{"encoder_arch": "swin", "model": "contrastive image-text model", "dataset": "simulated fluorescence microscopy of cells", "train_examples": 48750, "image_size": 64, "crop_scale_min": 0.8, "horizontal_flip": true, "tokenizer": "char", "vocab_size": 28, "loss": "sigmoid", "embed_dim": 128, "encoder_norm": "layernorm", "encoder_norm_position": "pre", "encoder_activation": "swiglu", "encoder_mlp_ratio": 3, "encoder_head_dim": 64, "encoder_fused_qkv": false, "encoder_bias": "all", "encoder_qk_norm": false, "encoder_parallel_block": false, "encoder_inner_norm": true, "encoder_patch_size": [4, 4], "encoder_conv_stem": false, "encoder_depths": [4, 4, 4], "encoder_widths": [48, 96, 192], "text_encoder_causal": false, "text_encoder_width": 384, "text_encoder_layers": 10, "text_encoder_norm": "layernorm", "text_encoder_norm_position": "post", "text_encoder_activation": "gelu", "text_encoder_mlp_ratio": 3, "text_encoder_head_dim": 16, "text_encoder_fused_qkv": true, "text_encoder_bias": "none", "text_encoder_qk_norm": true, "text_encoder_parallel_block": false, "text_encoder_inner_norm": false, "text_encoder_positions": "rope", "init": "small_normal", "residual_init": "none", "optimizer": "soap", "beta2": 0.99, "lr": 0.0018, "beta1": 0.95, "shampoo_beta": 0.99, "eps": 1e-08, "precondition_frequency": 16, "max_precond_dim": 1536, "one_sided": true, "adamw_lr_other_params": 0.002, "steps": 7000, "batch_size": 128, "epochs": 18.4, "lr_schedule": "cosine", "final_lr_fraction": 0, "warmup_steps": 210, "weight_decay": 0.4, "adamw_weight_decay_other_params": 0}
Rows from block 3 of the text encoder of a small contrastive image-text model, named by matrix and row number. Rows with one number belong to one neuron. Each number is 128 + 32 x the weight over its row's rms, rounded and kept within 0 to 255. All counts start at 0. Numbers have three digits each. After the name is the row's rms in percent of the matrix's.
Before each neuron's rows are labels from the 100 texts, of 14976, where the neuron reaches its highest value: "tokens" is the input token at the peak. Only what is clearly more common there than usual is listed. The data: simulated fluorescence microscopy of cells.
# fc1: MLP up (text_encoder.blocks.3.mlp.fc1.weight, 1152x384), inputs 231-307
# fc2: MLP down (text_encoder.blocks.3.mlp.fc2.weight, 384x1152, transposed), outputs 231-307

tokens: "s"
fc1.686 105:124110129167117057184126129121108127126100113173111109145156066135182073147128136112125095108142123127108129082112125163105106142095098129128180150148121068149092135146138100094146071146131093093102197106129111135081166145140121207
fc2.686 095:126119093100183150130044192090184162127099143123181176103150141121146144161101139136122143069097156140130117157163117126122149128120145147146125138115139091138095136086138161127084126178065121142165124149136175129170127120162148118

tokens: "t"
fc1.44 104:122163095141146094113137146153177140126144156131128122152148165148125130135143120147148158182142119077114084202122136106133135081162151159132169155125127143168098116056143152155115157126116136104114117076155131132208113137096141089
fc2.44 121:126244068124123092133107147142144160156195179134162150176166112123176166083166059136172121105134089128109107121149101151115105146151136146084126148107059071164119109068138160121152124144099112128084068176135141165177139125090094100

tokens: "u"
fc1.314 128:180157136107141156177156124112139105128125139133112147158178088126080099101125165144118144129119177139101156112117092118075143115049108191110163139100134151144109152143133131176122115081145154121122195132139134167090117142112174085
fc2.314 127:116178151125105165106119162137107114201155162117172082161128084144082116106099114124118138119078243111087154143117110143092147168108134153130129143162143148171117113129169145188114155082167173110171185144179104164114150158165137139

tokens: "r"
fc1.393 124:097178143170107142139189171130097156101140102159151176177129153084183141077135109096159178131159113141124128121130116149126127196181107198102115091148145222141132101107143111098143144140089102084093117120096131115077115103126137093
fc2.393 121:115174124130138144157114146142113082159159149098139174101106104137177133124126129086182168108150163111130097121168147126091115179129136114142107123190082115147122135237107134150139127113153086133149112174146144131071112083147108089

tokens: "r"
fc1.365 093:127077176094151113132133157109093109130140110131181176181168109106132094133098125129118136179165112101172181138168214146131116145188123178122096163115095175092094102131119165120153136157151104108150154134123135157116156122090141131
fc2.365 095:076140127123135157133205122169136110177098093072123165055075139109170146120127118185189155152201144108135139100155072085142116100131090093134089096197112187119132123185101118091168105146130108125120095100140091135128079093169100132

tokens: "u"
fc1.735 097:092127137104114118159176099148130115099160129153119183180136083131125095168134093112151123146144197112005154144111116166124071079083142134117196155119118153154167149148127091068086162117163140150114153139141101161088090151093173089
fc2.735 095:111150139147108149125119115084128128158085197077151060127155118158064075150160061134118123088119185113076162166114120168088101105100114195150144172125094203164131149157158117154085092093152125093164161116141120156178119158133159113

tokens: "y"
fc1.45 092:112083177168166123152083169153186113082112169153102114160060169143108100189117107148080112105115078106088115105103160178140133158134172113135105148107098088097196136153107111110159161117113116097085191099120091136157168163112126194
fc2.45 095:138182149095113153153133138165105138167096108105123198144138132093155131122132125167079112180139118136146146123159185132151131132091101100166134118116059182141115071104067132184088144124127169206142107127116186142175145160178118117

tokens: "y"
fc1.113 100:096111169152093115125100148169192161137129112106070093172097115132131131159126105152129089184135133106184137131121156144122174160168154153138081074155105174117135123157148155180142103131131103127061122131130107122196148139110123210
fc2.113 096:162118144099123161113131133145135098137133098149100139099116102117183146197087103122113084125117124159135144090112138155165109135130170138189113166114128156145138125148133128136076132139168169148107119143125122156188069204140042204

tokens: "t"
fc1.36 104:074196118133185099115078143149161123102109189127085162160129146116102157118127113145090161145144120116119102194139122092150105115200141196136161110117094133157085102052139186160110151129093158137137104100124138128192124078097124117
fc2.36 116:134252076116111100141120155167166170167199190104149138230125112140143150115146069133194120128128084089106089109114060146122130116160157144105137145129050069148112110073165157109150096121118130126092080186139124136154133151074108092

tokens: "s"
fc1.111 079:153112145088133134182144081097150160145134129120093173143154116090167146113125152155109132118141129150075095104155094140131109123049112160091161133103111162112107130152116098110180148087158115105178193131164132131167113143094180164
fc2.111 087:082165124131135105152044167105132149084088160150181183100157119133085086149128106161150147100067215144134117123150163162104122158078103122151197173122128117175147151078114140140065146166101135130163137124096156149172135146129142143

tokens: "i"
fc1.265 086:068151167127123119154176083149069106134160169105124128112132100154057118090150158103137111119150175109069131148142125192156165140134150067162171125105073132084152165111133085095066143175124045149094150055144116149054116122066148104
fc2.265 101:152143131139100138149132070118133129173091175091119071152116107140121099200126075166124106106127171073127194100139093144105148103152105096139140185179144198111138121214160145105110070116167098088167139076150110157167124149139155103

tokens: "u"
fc1.323 092:111173131100120108153124105118126112105173126104106110187094100118147116085115146155069136098147102117090082143135097132078116111079131221089105149138110202146122129145064160139176081086126097106094108117089159124137091155140137052
fc2.323 089:147207122107156138081088196130097163169140160116181091172137094144069095088138110110115139103086206137130167161133130118087122168146148131137132163133151146142067091095122190130123161070140159091219161141145035158094157135116162126

tokens: "s"
fc1.126 093:189158109121143126159076149159175144136122116148114152099082149150140139118115112151114146107081202130042054114086093131112145084090099147127148150121104171151145120160074146157099154120110111100178157130115113116164141142147117171
fc2.126 089:101136122087108104115109137116114105136111175171161168090152087129121131187126073157145139120135147123170154143136154106080165162102152176111159147151107050154144157123141138121078161133142132169090144085114080154156163121138129199

tokens: "r"
fc1.375 112:136107077102098139156132168108065117092085117152183113094233106140073158136103146098118094155152072064158109091075116129092150120208107131131142099133142059168100129152130157123092161175166116127159179093142154171050148163145090099
fc2.375 106:060135141162128152129084071044133080133114191131172174116136140135116150125161157158170157146100120097174137149162138113068111102122111083090130120141059155142125167208079104144120083164150101097116067188144146139168181139217107131

tokens: "t"
fc1.495 111:106161096130130106132164155096124114162154170107191118145141162143175150166165097079125151126132087110136120139177134115109085094175137213079154165090090108136167101067149140113088132111140063097101157085152151119131097154067083106
fc2.495 112:159212096094174131076093148146164198144189214131150065130141091105132111068114060134129144090093053123184120116103126099117130110137135135090144128144055102156120097076119130114153117102121119172088071121161118193178167132103096114

tokens: "l"
fc1.598 106:108157169159136108156182107102127113151106157155074134127200118082077100133101198127140158105111119097183119083089117140053188139117187180156108079133145138128091134131178105137113174090097121097155164172100154094065135101109164093
fc2.598 125:076161120152186149114100148115095100154166115149163089160138059140155137163072137104119150136113183075092138104145089114082144199091118148132100147127224114120110122139117127200111160076177124123176128182201124170088158129088104091

tokens: "t"
fc1.33 089:087115139150174137068094139082162158119167196124156144189097143082119096125153086133162151161168136095146105158110135117156130113086157122103138128154150137130095083071143130142144223063074156032140149116104148071143072143078181124
fc2.33 094:134215141118086117146125148123199177185155166083100076169100106122147172108138111123124137113118135148123091129117097061105107133152103139092129114158060111158120120122153167115142114163159130143039075121145170140100128129113119111

tokens: "y"
fc1.618 097:118178111142192156111148109137103108100138153135116135126112087109114159117117146153099148135069124149103174160136135130154158135185135146211113098119098187108117109156148163157164098124063132118121077144162089147174124089082162177
fc2.618 088:106163136061112142151202124155151103186191173074141059118100147125117155165118136098177146125148144062144164124133107131082113138138169107101082137100141168144186088134129161074136092173165130095113139129124077116120135152119105069

tokens: "t"
fc1.162 124:122200131113208140169119164125167111139186101118146188200140135107145130148127086120099164139118075101096123134134109114092107132133146149084129146124156152117111100049109160105075104157161109135121141099129093122171154093126135166
fc2.162 107:158149091129157153125107132141175110158188238094129133168059141207110120088091057116090126143146084134127110117118077146108113101129123172063167155133091148165104097093095129102073143117138073148159152114156107140152112102099125126

tokens: "i"
fc1.337 095:088134139153138133122167100194117103182157152148124123157108078187114116170133118128151117152110193129045183149122134180155135104100129099137196143119087139094163126089159115127074150184121113154120188124157114173091123165080155106
fc2.337 101:129138128102116136124087061147142144169100172124131107168085090152086077173102098151111157109132189084081147096130090170086132128139099103130109124127123187140135104171122094132098072115160097105199131074112142128143090132120136082

tokens: "y"
fc1.103 094:054128115124132023141148169196171131073166120128102136124109113126118119152133156098129156126153093155143170109142163144074152187134168133115118212135084068116142121135177144156139129162109107123069165109091140142065147131097166101
fc2.103 080:157152131101144167131152153103142149208092106116130112186133113126156126119122125154139159114120155120056136148128167111108169077107130158179099171133177180122109128131145159112149120066124157080218121160180106143163110200155113143

tokens: "u"
fc1.668 096:173101111097146153188200155127127109162150189129106094099172096139133145095138130107141133213062161164086190139130164133065105049105092157109165189123107127173135162145142095113131173124158114079105172102143121121110111114118144102
fc2.668 088:126183121133107145100151125147123133137133112197155137167113093156053099133103072178128108083125181121072124151124140121144102143128124131140124120093045158134126076166122110108081118081128156139130168141145106164164067134110101118

tokens: "s"
fc1.672 093:127109122166105134165138067115097114132105119171176077105123155154114097145102104158130122078111148140171072136146121185161200135150159162094129101122106073147142149166141103124088147097155120153119192090147143136112122148107124112
fc2.672 089:151164121087090077150121148114192160107139156129142134127162154093126119129123080119151105146109084127190094097147127125151195090046095052137159122134072127113079124114124104126129122137109117162102089075176121151235151117113130089

tokens: "y"
fc1.49 079:139133142135112088158116147172169163173157170131086114138109115153123132152078106092120141150112165112088138144095097089102102081133171147164155137165170166194160077107161117154143091134176141123166156154136104128122090134151089169
fc2.49 090:140121108114108154128173159108114116152141075152095123089095089083165104183112088103076100070145112189119125132097138128139167185205162151124083138087129128111169144096095143126103092152112144143109107175163092139145067113117090191

tokens: "u"
fc1.188 125:183133108102120109163142153111178185164148166143123076143166090132123133092118094098132148148104136129102152174114152105043094087108077220080116174102105169168131126116154137161125146105158130082069192099138153148128111124074131106
fc2.188 116:154176104100092146107115152184123168155212148149181160167094089176111114055113078150120151121089150135080146148080138103134125123162123194123166179153077135165136100126148142139104170089170180094138186137158087183166120158106142130

tokens: "s"
fc1.765 075:113134092117147124149130117188165152127118132167141126083096100135074137177086065150158085137183143084098088119148211110162193086107154139141113119147130092110124155138141135118155160119122123141108167112111117164100141174121121153
fc2.765 080:113050090108107109170125082155124124091158132163105133124117139097170159154115115124117073104092099159182092141140118192176147125086094116140084118184137121119138145163112129061136144121138105155167109089191086139255141122126094160

tokens: "s"
fc1.409 092:094114113117095126183132084134138130167144109146136145176106119075078112093107127183149125114144145087126088107116113136109196090120119118088137116089146127123119160100116097128102095149176121124131145117125113118156126120108149147
fc2.409 119:115150133076173094105087077106140171104078098131150168116189170112097107092109153168114112118151192166199094100152121190114180153071143083146132141091136088127135136143123135169037130135117123158153132083100121092153079131109107136

tokens: "s"
fc1.695 090:136118091104124107212097103090127122141108114136131119113160081111116159111112129168138126103129110154120055117116117131105119134049105126095121124044092101098075201103125087160149135148130089113178144133120096130127119131076126178
fc2.695 096:137160108092139068147065150106118179112076140148172158091174181124127124165129106148140151075144242124189091111139136162099149158088161083164174170117132104165119164120114161135019140153110134134192147099140105132203131152165128166

tokens: "u"
fc1.656 115:136169107090133102156159146111191150106138138163129106182113154140120096124099072070123177158124146140105188143123134107099115104084160202151181134161100166173153131123161158144106185119150167099161128119122080133088052125109193103
fc2.656 108:164171127165067176115145136105136125145168149125148157142112022152124131069178146156071160114137175150098165149081112128114133148097124138140131169109109160166118105148191106130126161114098159120145172166181151138127121205111159124